Rows from block 5 of the audio encoder of a small contrastive audio-text model, named by matrix and row number. Rows with one number belong to one channel. Each number is 500 + 50 x the weight over its row's rms, rounded and kept within 0 to 999. All counts start at 0. Numbers have three digits each.
After each channel's rows are labels from the 100 clips, of 14976, where the channel reaches its highest value: "strongest on" is what is common among them. Only what is clearly more common there than usual is listed. The data: simulated sounds of rotating machines with and without faults. In brackets: how many of the 100.
# convs1: grouped (8 groups) 3x3 conv (encoder.blocks.5.convs.1.weight, 64x8x3x3), inputs within the group 0-7, a 3x3 kernel for each
# convs2: expand pointwise conv (encoder.blocks.5.convs.2.weight, 64x64x1x1, transposed), outputs 0-63

convs1.55:529580532480412473506544537600565527509566499590531517492458533573451525451476534497497450579504473550542531467521494487496512578447471415491491604474559421439520499470434590545601520586586505520504542417523569492467
convs2.55:475485471495476499442448557486517399505477493419399542544441467510432531561457452498432500451409495503550543471474480520490539462521498516509488490463600497450586575543557455422438405516416389
strongest on: gearbox (45); thin (high-pass) (44)

convs1.57:493504513432534518445630518505509467514420482449534449476454476553459513537568531549519491462460447468569507530522522494476420419528518470456515513504474445486526577518523619483490400476491564489400472437570640534593
convs2.57:444441470512535478565481478506509479554465425487469467470473458365563527506476469492473474525547510587558578529440487509567455422515472534528546504485555595501459504452430469602594597537492599
strongest on: thin (high-pass) (97); speed: fast (75); gearbox (32)

convs1.7:402467427457516459465490395468502476470536537530449537450498525618475622515481523481554508458468516454494463395457475670511547521514524461494522487436483413483451471408558565573491531513556514539519479477459488515506
convs2.7:591498462520435519540466464528531450472480530404501431501556607443468404482552532415412458494433481459517507459521511569531381495462496407487526461547433462499501442488450549386523515483506498
strongest on: piston engine (80); speed: slow (66)

convs1.25:466562430457505433519523511486449467474479546482509541543408483450476508538476456540563571525442482463527426590663507499530472448453460527473595501622529553512475513508569530564467511525493464425504621434524481533466
convs2.25:469461475553469527415467541503440496328479499471487457501522495496454457557456544443491410514467525531428402479474479445489458486498371530443482530444408428443515482488548479527431530533431463
strongest on: speed: slow (61); gearbox (42); imbalance (34)

convs1.4:442521530479511444382489457532486436486569521471446498494527475492479489573489506477437585529448494645485563473469513465490526561506495585489581539428489569573517349518532490547557443455530557512539475478510605529519
convs2.4:513445490474503487500467528434472412608448497518436392444505542470599529472527536420425463475528476553454533425472540457479518433491511482491585574551591568536529487534564490496594562498550445
strongest on: quiet level (70); compressor (38)

convs1.19:436513470450497503589589543506555504467433489458467456591554482534468457529507456455607592545438490416423483508490500432557573470406564409476503424475522468503421517510417482550504566500467539474436454483563453528486
convs2.19:453438428528425629542425484519461432460471452483478537523443378495520456501570504537561480502567524576499550408467499468473508504539448501505469509509488414518529467468521501431534491602537619
strongest on: rattle (46); turbine (42)

convs1.30:600516546484473479477497436520465464563402513581604612437509480508457507453538449474509518527496439453506457613490489484389479489432446614543520574503537536475486475448503539476585452485431494507436557553444511533515
convs2.30:505584511449461547470467486461505419525437586491448590441483544442508523441590488510557465571482497469465509423547510508530507508535499438474535516562420404538520568499493441444368571548566538
strongest on: imbalance (51)

convs1.48:416472464528574557588499442403493523576525475566448429517459521522474482492467525494530551542584502480488540471601562502486601436519552570521485441443479536549487499472557576528578561573540438517538534513614499509433
convs2.48:463472497472460459570541559422426501434407515469436478535540509548399430522497447482484477483492463478472522386548408457556459409477472440500517566467424454462418478438522403463485502504485437
strongest on: imbalance (49); turbine (40); gearbox (32); thin (high-pass) (32)

convs1.52:455499430412518459469481512490500482572556507542510497379453475517502493489527604454471439445545580520559435415406479490522418386524482452485457540489542459477482477455471561505614582576494461499436420471519487519472
convs2.52:458424492450525389547452533566437487515530469465404426499562511541432510555532461547483434460485534468562534389550520522494518543492484471344493398559448462533516474510496508452474506444559507
strongest on: thin (high-pass) (92); gearbox (34)

convs1.56:493523482489487477596566517585438515471589511400441447470509447385491446573543582494513448569540540451481468560559568454497459460471429403488487508459548468493511512558527516533512485466454450499452445465453580598570
convs2.56:531455514462615452493434393511478538474352465570502521481456481489500497554495420447433411469448542469512562486384485492508566445474492485474449439544547582494429451474507507543518513500451545
strongest on: thin (high-pass) (61)

convs1.0:447512449525439418517482569512537507423349459659584591520486554495582492480515414506479550452555518472490517447446563447522486515491482479493481445525467528477381518546547546443540492546551482511532463522513501482455
convs2.0:461616466478470506572521564482453541540492504476430487501471457375540483534470466530467542485523506457472556546578562435563443518479513594469424486603436399447503559496479499483517386497463478
strongest on: state: faulty (100); air leak (99); bearing knock (41)

convs1.35:564508453452465520461549575579558468521518466488539573514511524557536447563546529489492492504505550522481497484472526522524562464470440564519458481472432507513552662517376493453479448543541613507368474489428435518557
convs2.35:546464477487505507441556499422526517528471456487514538619445467613436432484516512490476477485547427521470443568456491556389494520485428530487386483487570422625463569447480504501487558488524502
strongest on: squeal (64); gearbox (34)

convs1.10:477509494469474508496456476562545530493401541558575442458486512516527528486451433502411486461525515560440473489493499460502471416466545513400543523474553519433534555511599514470488423437469481416453410527481400528340
convs2.10:546486517559568532577459530473478511471562469515493512474498439513580543549541533566563495493590556553532535565459473577525465450392446447507599475551485572535477604508490370504475513506547563
strongest on: electric motor (53)

convs1.15:589433546570539501553395547472507537475506511519475506529540546587466478539486507584553501553487478560459532483547563459584503480524502523535582546493560602475500590529505612507514573450543432592569441507486448546567
convs2.15:556543560501432491439484572532509463421448468463420491536547484417435481497528409547503383425436498512458469545506554446525400467494493432470529491526507511466563443478477391522462419589493510
strongest on: piston engine (93); speed: slow (77)

convs1.46:515431476431510590414445571464415459486534514503514515475440470424449517535501454527437432468573516455448559486494504527501534482510386584472521448434501478471437470445491485516474538468479463631595524408577433527475
convs2.46:462495556462437434443597513442503510592458476515472529506428579502432539463444523463520532518523478553530514532418531518476527551575586474514435440493496511636461397489477483402517551563466547
strongest on: electric motor (52); grinding (47); rattle (41)

convs1.11:512452523444552475433444501588477466559476503566536494534469506490493555507455585520476522460441532426477482474395500500545471538365504550517599452495570437539526510461534415508465480471557443481401477514451450425380
convs2.11:495482500549445497534388499556482434383546551418527593505581544428514490446511508522513414468544575389485549498504494541535491591392459496485505460484451479548442586528509521512507544456538502
strongest on: gearbox (36); thin (high-pass) (35)

convs1.12:382556491534384541494506527497437528547509561477524472532599476515543482476414517580502558523434436621560603556493476526514528510512481519571550510459483526600620536538480458474430536479495506447439470459482498514515
convs2.12:629543488485503580471486515487537414498493543519485438453486388514534532520520386537458429429505459424427540502459468514419507515465519523503529459410509482529605422516455498542458466510594449
strongest on: speed: fast (91); electric motor (56)

convs1.27:449427503430524417569570543457577516489560513452480441411479495495515462449527469502563431442439528508521497558530555468489461454507438560467456455473483508455528560387477473412580390536525418560416498509560455483524
convs2.27:416403536457496491534452560561589479451434463597385597502563517541592464545526493484523518538526606529504483496488477443424571499504442480551469506488483449525486485483561528550607459477504502
strongest on: reverberation (78); text has "room" (78); text has "reverberant" (78); compressor (42)

convs1.43:413458451431512523500485534525531455474495558468477582426414409585498467455515509491432453477531492486437503501552397544535481568478424411388477521496488493449467466456494477544553482430500605547496529460433525384480
convs2.43:439502540440444540518494400450478506618526514473480489570541485535546467459487474517449450547543627483573537490480446537533542607424489517495516547537421540573497373450504548476537500569522487
strongest on: muffled (low-pass) (52)

convs1.62:500428548482492533477557458488508483470570427508465504477501490443463477616609509509560517473576521508440438530555500534534502544435439516509398548560536522495461506594582497567553455356390516485525522441518513554523
convs2.62:519418463515436459532391525571410450488426548481448471479358475520470450471441574507485490460471405538498529457500477506553459528544518517511479426451496569437392481459474574505558454554498495
strongest on: state: faulty (93); rattle (85); turbine (44)

convs1.60:554443488568458427559539463490462536533407466475435556634542540527466480529508407580385531487429450638570463490534509453474515556489456456473510478463486489472445500488479491433531551479561466558534450564471457474520
convs2.60:495526547471487559340528482486487624487513618483454441461434481470427537493465423531541545418543427498508497500511510516509495467490546452520515502528517498542482485497452485432407518450384588
strongest on: clipping (95); text has "clipped" (95)

convs1.21:553449564515432658583542651544500488534491475418481470574454453555507440459546461513426477532524542434458479514484486500510466509511528579532523480471448464441465542512507499527524616457537532493543524499576424459459
convs2.21:518517513413482491595532546528530508478479465436468533555448441423485531435473523379494435428523521432569461470453412512434511399524524446535497476527552471491415524419493485590507604527530516
strongest on: turbine (52); air leak (42)

convs1.20:470534552529522498542531558532574504445439492521577632502548490466471435586481513578457465455485514472476532489505471491525538471508502473509471505462452422502532514492562506520525538522479426558682449500633544602536
convs2.20:459474462563485546545476464520461512500482548321502516524479479514501440523473463485549497437517434444477480451571624489582584468523446413478509488488537543491491503512652454479475455518471557
strongest on: speeding up (62); electric motor (43)

convs1.34:497463467466547467513519457595487446413543455430471525523504477409473579535457449505490531580410561564495562444465612429477488519408466548537481461550394470450460444501456477450423453524455495516475460533421438528459
convs2.34:462563405497504474476403428499437535470549479460439525473478579488454480482570506508536591457379525456599565400512474462534584554506557458457552530554491495467517461575467515551541548529451511
strongest on: pump (42); compressor (34)

convs1.47:647506516583556549410417476477523517556532563442440453525482528489439533426460514428475410601506616501564568472502584451490539499523525514496547498474498432441488502523496479485466473469535471498545433544442516510592
convs2.47:532489573520452545395603493444413468468489467539490525526477489509490491515583574419546589454467429504393480540469448470551503561483434497589520511443490495466376505477462492554428474515551529
strongest on: speeding up (69); squeal (44)

convs1.50:488530468536502472464490573628560403622489370545446491546467483500503496521472505484527471479530534508511486496528419441547473419479528491479565443513515486480561545503425478416569497440566597474413587473453447511508
convs2.50:507445494478499537585482458631534524554575514457490508539452512520454620544661383506585554460514520494543521504562507419402447536519476522577492510521507504496498498516479509543471543493501539
strongest on: squeal (57); piston engine (41); text has "clipped" (32)

convs1.32:542511434555394495489562529447472464531531486459508545518488539438503458551513561568612470491503501538424409517587545501441495491505414471473456509419498582583505493465444578455531472545599519460413479460547596536532
convs2.32:540436484551539483522538484463470525461569547506495503463549419494488433521552483419517486529406458501465466525481448425557398509491516499565460456493493500433422437320464524531438402499524533
strongest on: squeal (54); piston engine (35)

convs1.58:511470441491510450500513475519441413402569463505412441500467513501474471422479494504490573423499456451496457481341507486554505559415503462415625456456561474461464465447497473531470427463506469502435501537412440491521
convs2.58:470528438493445564546503532437513512509543527580596556447449525598502429391492560542394468595493487473501480408489600508526569464420462464496556514528514539471460545484428498507560527543495536
strongest on: reverberation (84); text has "room" (84); text has "reverberant" (84); speeding up (60)

convs1.40:421525489413522429459475415475486490472521439441483418542469525477487435471508475508557453451560430384486465512542464541487570510471521522552512485518488450538557432520521413521385444511501445541542593433591588483567
convs2.40:461506405510449462461495542472515568497497470481511587528464465441496548486548597421588468514524468568628491544471399484461451454532523450439526557563435539471576452480510575453541577526548501
strongest on: piston engine (85)

convs1.3:605486531524383561526613559448499415364514549513475440453506509530526462452497503470506484528524474466508510523489438492568485461494483572428491543502435461509465602516429431598470459512461471514566455458463430480432
convs2.3:510478454512477457430470436517499502539538495531461525378485525535469500491572490512515439542550489611441498421468518622448549517457392382464492556438411442592504522544518475502480463459479514
strongest on: reverberation (95); text has "room" (95); text has "reverberant" (95)

convs1.37:526499632521482423445513497420477521568479574523499438496495454492498535494471552413509489507517438544486583421526498406505508560525605552521482530512494444487464596551591573465464454508499568566601483534496491428427
convs2.37:410527525607465478577548578483450528492527503538521466530538451554518458516560527433613500551464435382471467447395469521571536521512548471577513488464480506500502542445487440603532478437453498
strongest on: state: faulty (84); squeal (74); piston engine (40)

convs1.42:482513575508477547551477555522560478565498476565465519440470451452483497484451419473537450465517492562449432419506497558475478581508517448422513451523460520475485408440450491526405475504438599560457597401624466513526
convs2.42:489534578480474497491446473523481458512511558467567451612517542480449464544512500481511504436542488549591495408469537591553474478450467421486498570502448678504568485508576419520464527488549530
strongest on: muffled (low-pass) (62); squeal (35); grinding (35)

convs1.29:525509469522484539534540680497575531497512483455486498499479431474567444519466477508539484439461436538538508486465579491466443445492477539510486577429609591533577525447610527494487555422404490461410506472511505480502
convs2.29:476491498512493484463539456573505372417543468501437566511503623629529495561468439490523466444473484514532488492530515594525598484469493456439496473460452493383482436477501520546442477489439433
strongest on: speed: slow (61); pump (44)

convs1.39:474510560448457524462474427474545516473465477468486478452476533464480486610470506521420442492443523492564514505356473544416515599580444554484557435519451472479442460484628478448562452480441498530600455454541471471474
convs2.39:494473533540461474446517560477524539461621528578471599509593496520537506586564580471555523554459590419503432472479470474590519535510460445521476569528494466411582525432513528482574493537508462
strongest on: squeal (72); piston engine (37)

convs1.2:491442528400534456553580546551432488438502442578560652487593554470503579436428487504515513494503519476449493542555465576534530420406523536469491488451503452498538559552531513507551437398459497507494536514523438536496
convs2.2:485610481589542600467475587423438477515458476481504462421491487517504551620483519472479480453486512512462517492407352504468485499573413557537428494477449436535485519455553464512485520500452499
strongest on: air leak (100); state: faulty (100); bearing knock (31)

convs1.41:560576469514502437526494542397538479500567489515481507605540495506537446447437463537584504446461469450431503457507437530496511532497558632489549477497496463408453590572547555467526461513476426543410495437524601521549
convs2.41:445467468485585408468581546554479541530442470473448488443539478495476500494624571548439570539510558494515459621505439455506505553491461581510556489498541485559525561433525494431460566587509447
strongest on: bearing knock (49); thin (high-pass) (39); machine: piston engine (31)

convs1.54:449437540467540499536520406448647585435539476430551516461446510505529517485527520542539482504507477502432455520497404531564358492517442512484452469458496454524545514553568495481466481503411535525439421515512479550382
convs2.54:472425497557457438468476617592489506502589479518451429465477563458576517497510482561488473454516556533569502504511434455443591385579477579597471479563484505500509502530508520500550591462494539
strongest on: clipping (58); text has "clipped" (58)

convs1.6:435542448471516450486472552485483501530472524549444515570397557558444540451503442471562502429523509459559510628416540540415562542484407531506479506467484427500578538500395622550528519541505453475436509549528489519536
convs2.6:552374523436435466510444492507530436495423590469440444455485450539520513523483538404513445450436503473586499375520512486442474528522483455487511388452471487532490528509470466488561415443459431
strongest on: clipping (93); text has "clipped" (92)

convs1.31:498472434548454601499483559437530506497516451541454457495491397485515516460514488497440438604457453570575486539424404506477461592466428454421451447586484518502503485485447456488463560421467470452423540465509531606495
convs2.31:536509478436515412639538542529465485583507529439460468515513430466556543537449528566482435518492567436478511413565407557550521537532464509509424468461471489463541412441474582471531534478423463
strongest on: speed: slow (71); electric motor (45)